From a checkpoint of a small image VQ-VAE: encoder norm rmsnorm, encoder patch size [8, 8].
Rows from block 11 of the encoder of a small image VQ-VAE, named by matrix and row number. Rows with one number belong to one neuron. Each number is 128 + 24 x the weight over its row's rms, rounded and kept within 0 to 255. All counts start at 0. Numbers have three digits each.
After each neuron's rows are labels from the 100 images, of 14976, where the neuron reaches its highest value: "strongest on" is what is common among them; "peak at" is the part of the image that holds the peak. Only what is clearly more common there than usual is listed. The data: dead-leaves pictures: piles of overlapping shapes. In brackets: how many of the 100.
# fc1: MLP up (encoder.blocks.11.mlp.fc1.weight, 768x192), inputs 96-191
# fc2: MLP down (encoder.blocks.11.mlp.fc2.weight, 192x768, transposed), outputs 96-191

fc1.512:115140193190120129129161129170099108172107099127126132128150126123122145129153114137147122157170128127127160156112118074140141149146145109180117130117106116122130139075151137130105121152125110121150146121168087088128146099120105140096098123140135114131116121131106130127113114074084105118
fc2.512:116083136123089118085141128167187161092136123127126154151115137110093115097096154117134130129133079124125098160114137134137111114187173138111128126143078116125161113114139110126125126141144123127103134180156141144142104097131123147108170109123143134094101082147120105124089082101127137135
strongest on: pastel (98)
peak at: top left (35); top right (32)

fc1.303:087125122107080105117150120096092056138121088119095138122115145130096165157113116128154092132127115134126117111169111135147115129128158125119110116159151158123132171140124152160137120130115102121091103124090077143153113151143102133121137118177115201155154117147121158147142095181115168110
fc2.303:113121150147153172155137128174164176110118172182102142160130155132125083124107124103120177151144127128126134157107125116140155092110130138096154142069159123139140136142131145099144137147148129148146146122134177120109167120085164083101118113074143110107094118125124126110103171083139084140
strongest on: grey (64)
peak at: top left (35)

fc1.441:143171132149115120097130145176099111135137108125140128125152157142111157117143104117111173106151125147105096106127125130131145104089117130136107148123137147149151132131155133116159123133179090122148133153077146115087166108097131118119134155164085135090136114150124149079163101160128111177
fc2.441:128119148106130136124151096082146131122129121155123159121090094171138107096124130112149142115100127089155105116097127128136113190170149171114158121120091106091077159179115153096122106114091166126103117112154092151126090140127093135110108105088173122152112176085126129107138133129123127104
strongest on: shaded (76); pastel (49)
peak at: top right (35)

fc1.617:138147139103134119127166117151130154173078139118095130117107175113145155100122155135104141169113156145154177120138107150121135138141101138164140140131091106127112137098115111160136107095128157140103135091101124128156158116133135120078139133108093148119130092151160109143124147172109124147
fc2.617:113123132121109112141090124096112121121143095099137127128147086171099108134111134108137104141130152129120137129145143105142151087122110138110145140121128096143109112136159143129137144159115178097170113181159121141117164098148136096163136070103150136125135177074113109124117093091163121110
strongest on: warm (86)
peak at: top left (41)

fc1.411:140128164134087115123116151090120105121087132133137147137126195136104146125120113117158139117101107110104128146127125126103174161135137125151125129138123169133133151111156133165142107133145096104138143105087140150092080130117143151155112146149120113153132122062126125102147159108121160122
fc2.411:097112110095107155086171129140163133131129095085085129148156128104105116148104144146140093162108090106136140135110116109133086141120090111096102117136135107134140151158139118145107160141114140125146137128091134139106159155121151091113153067111165098109112101126087098175110085105134154133
strongest on: warm (65)
peak at: middle right (25)

fc1.697:106168125127096167116109135152141104162109085106141143162140074158117156128139173106142117098135116115133124156127148108120147108128138116130125158125127118098083092167153161139095123141154109128098174124123123153157136143112131103133127138095148160126118099091153137158170107176085103107
fc2.697:107122153150114095187109094143135122091120133110107118125158174166140119134158079113110151144138163126156133102103089124107122159112118144115132132139098116142121143070107112129125153126155124107164099152132123122124101101097142124118133118141109116115126143143094106118106190134144153145
strongest on: pastel (86)
peak at: top right (43)

fc1.742:119093141144116125145120108148138097148157110120129097077128121181120138135170150090140140139173107089134084112137139150150161138105125118147120122147132122095103150140211151130126176146125109121125120125120106144164120143131152140105110131183140138133089121116157138110121121146132112116
fc2.742:140130108145174145118138125116129143135082114115099166177104122180164114126096140102135145137111126149127147120103143117122078118163168181141119137113167159095134119128095119112118117153106147141102113143127082146126144155137121103144134140076104106147165157088101155150117108093168097140
strongest on: dark (88)
peak at: middle left (40)

fc1.517:095104141133152162152126175145163142145080079110111134172148125200097149094145150146180152117145122106129108142159147095131146118150069129117141181115098112160134094121108124109141157113165112111094142118098085137135142112122136108133102169074099143142177121140142164111150118096126140149
fc2.517:140107103147133131131125086144111127096127168115154173122149150087174082168130103120117145161126111129118147116123132160099122111072180170117167128124137119128138149155122102137120099128107086124127115131156151107128100129118119163147140106108151079122073155117120095111122147156123119171
strongest on: pastel (47)
peak at: top right (35)

fc1.213:155132066105138146107110117120120136133122146115110145119112108095114147129143144130119126145099141172086116108120115117180138086169138142123115117130137174140128098104130115133140109136113123136136146150170112118154111099142115112163138162126120187172099153141143160097107102085129112118
fc2.213:104141126126118129147131113126149122141148084137137100163125153147133109125125106112117150145130114100138157165146147099089126139091095079112134119116098124107139163153121140115119145145121141128118108086128134133143135154149133162075154111103139063095132113115135093173143152158167148137
strongest on: earthy (52)
peak at: top left (36)

fc1.734:142108161140114176166160094149137128125113118149179091148110135142131122092097106146141141152161120127137129119111139152154110123126113129125135106145106127138128121137132175101089099152111131162108090117114101124127129116103096098177135139130120132161148177145098106133127091114192168122
fc2.734:123125098107137118088095172099126108122124163139104163085130144089158162136150173125123111115114141135097132126163138115151160097107143128131127114146105188121140157110123109170133139082130149130180144115177134143109130139131182143074139129084097139100112078125149164153139155125133105158
strongest on: vivid (60)
peak at: middle left (25)

fc1.136:146146144147129103088119156125153114108114109114108111134094106155125101134140181109092108168088131106157152149112139129164120099096104107076101142102144177119130136104097102167143119124096096146103123149111120133127095131097134137098102110145141132102126084168137127139164116150139088132
fc2.136:114095138110137124174132119121089159178162129059119145106150177127123132151094125125083137112169125169126108114145125109105137161164153129134122133156134123098130083143112141095109137136134176111098141129128130122103139105150105121159121141131099164171140126116152117126109124129121168131
strongest on: grey (44); earthy (34)
peak at: middle left (25)

fc1.4:154114143139132147122147113121180122163173165093140151110153135142145103121144134101120130148118116170121116154156131131155097137125104175140129140139126114152122130123111116098121123126137132133146136119141144133132150088138158117124139149140127139186089120109182118115126154112112099124
fc2.4:139153100135140129102130112127126134121101065130129100155126106173127124119110105152111118142135174111128127097152126126093126126114141107121112123099119071153155118144141159167166124105113125108146104120094116117171097144160110143119150123115148103068133125160111094134103116145141189127
strongest on: dark (41)
peak at: top right (40)

fc1.423:110142123114158147118155077133108132126152143163143121157125152118147153127132105118160146155134137138112142118146075104101131143147121116121093134116129140150164086129126101147108150146111137135105148076149127142140115120116097124140172154158086122142149113131098152136140110124132123132
fc2.423:140128127141087113153101164123146108109118126111124141124113096129116105114148161125106105105140124098161135114093173142153124120097145140115135095137095144066112180114096137116120149105141124145157133153125140149109123142136141132133107107127135121119099151153157101130122171124135145120
strongest on: warm (42)
peak at: top left (40)

fc1.311:162150131092108085161166112169122095156128056089150148066132116137168091121109133086095124145131137164140117132149151147125093108148162172127154160115141127100140107108099074088141088123150134121145111110142119140127095119135116100093140072153090100153055141117118152112138108134089116128
fc2.311:116083140161133138092129140096100140097108143130107095186115061141138118142131186142111140162134118140089142102135143134066155151130091145121110128101118147161143138153131150131114174105124131139138128124100119141120112117176160142097102161097162150109151097110167134112110146090168160176
strongest on: warm (37)
peak at: top right (40)

fc1.80:114119109125132099124164073136120124139115115098109130136090143111127116142100108167107150099128093121133142135170116095092182120104126095095130136156106105119130118135119137137149132139134143129129143083119125174134116105150098139119137136073110118115115120113118106074132101122113145172
fc2.80:145128160087127164143096176136107152128137118159147105146155120134113135128185146118158147162144098154175112126099148126156132150118131119143126131154126122123130138125128111134148130120139128131157129210152143100142129130123119128125115130194158122153182163139125105168137130180099128084
strongest on: grey (77)
peak at: top right (43)

fc1.247:136148156121105124146190088192130132139129101111128112094145105139101126099132105127134153105142142123121139148160116138155123104097155108139143096139071133091151158115152120109126145113152122133114121124108144126152149117121158076105125103099137108095055137119104108142105140116119108148
fc2.247:134093087147132135138067176123149115090162131119118155140109145098147148122103176128139138133115074145135140080121165109106107134173112138133127164101182124146100123118119123117132156107115120123106146128128095132136133118139109162141121152131118139146157135155157167124141139105134115105
strongest on: dark (40)
peak at: top right (40)

fc1.296:113148170126099114089119159166138151173139146103129134118105131132104135164142125104079083114096109125120127134107129165101142142156111128134118174103129166123106132144074155155091133075111136134122113098108155111112094132166110127084151168139128109095132124157080141162152132145159142148
fc2.296:129159126156098130147154084071093111095079108128128146190176124151170120121125179158172109121134099141142154091133154085131109114143117159100099099143129136106121106112104114122147128155124136138143140151156146132104171094149144093153105125164085147126147116151137104125115098116113122098
strongest on: grey (96)
peak at: top right (33)

fc1.629:171126122058092109139113120109160140097113155159094137136136167117166138115133141119132132114115146134165108148131131133121162169119122130098118117110125143115160119140136139141062102142164153144119129149143109138134107131169071138141121125155076123115096109117075134147153098158161132140
fc2.629:102142135164108126169162140098064126144166107129114104120099095136125177109156079135096109115146099115120159113140148146142118126163136120131120117156113116117093119126132139063192142121121150102151149105123141146118128117070171104123111110109172109123142128142178121118099159127117093115
strongest on: earthy (33)
peak at: bottom left (34)

fc1.425:148127170149140185135135096126128156131162120114141103075154144142150121124121080095078114156137078098151112113161152136148092136158078144119140078121125125101123107176105124071113138147134128120144106098117125095157090119154132127114085131123130110153108152198144112186135142156117172109
fc2.425:106115079127118106128143176119135090128075142133124128163113101092093138141124127198155087139137170090104127134074145106139112141128124123122136140142111146186144140078108092173140124143094147122120153163151096140109145131136131125123158118161124139108139146111149131148090126125153104159
strongest on: warm (34)
peak at: top left (42)

fc1.534:113145209149104131132157078166128110126112119106135143134153134118136122113127135149125137149177082136128131137153113151113129174132131108132144127135112118127138119102113122126140123113177121111121148129132086099115157124126122136093123126089138129107141139175138116144124088103086132112
fc2.534:133088158136085124067132087111158176137162097105164152150123154125134144126127171115142148128154136103120128129142107107134113160142179127109144141122091100141135121151156129130142113155142158103104108163158142118165094116124112111083115104120175168107149121144118126094123109115129131147
strongest on: pastel (81)
peak at: bottom right (37)

fc1.210:110132196191122119105142103144087132113183133130138094163113132160112143130120107144095085115131151136118134125155141127089154141089127130137168082113105136102140100148149156115126128086113110125111129127088158161114147125055137166117164163165092137134125161131125152117096120129145146102
fc2.210:151112082088109139112111139120156123138082130131115160137155135091128122106114116127151176140124137124145135111120146115188103119146145138146117123169160116164104164086119098129132092181178135121132139132152146105140139127146132085120072117092109122093147115137146074143190150101085121140
strongest on: dark (33)
peak at: top right (35)

fc1.142:127134152139135115089145129135158167114099113115099143134136131130126121147107137168067146155146083134157095114096164118155137130093112139100145091119100074112134108147131171135115082188100156153084121149133112161119128128125086152184117124182126113167143157099144113134154123139114146151
fc2.142:132129148089146156170109127124098120143120127148121113089143121103139142109142146115170105112134094149111135177125128154111154126158208155114083144134158188134126123102109087119114161126150120098147156128096138115134139124088156119098127112095139173127135128118110136150091112132170137130
strongest on: grey (58)
peak at: top left (41)

fc1.98:101122162174177126088154176154136136149147127124106127101121111146168108095126123139111122133147129120113092118136114147121156118086157115178124088113109131090103120165091149130151148150114130119137116104125157079146132130135125151121086129159148136167124157082136152121145077122153164138
fc2.98:143165101092119124164127083087133110098112133121118134141099149095109126119142135097159130125121108154130154152098148130096149176150124143097069160153142119194119130130160120123116130084141137147130139145111150079144103107107128106102137138112080131099120121142105122152099184142093087132
strongest on: vivid (69)
peak at: top left (38)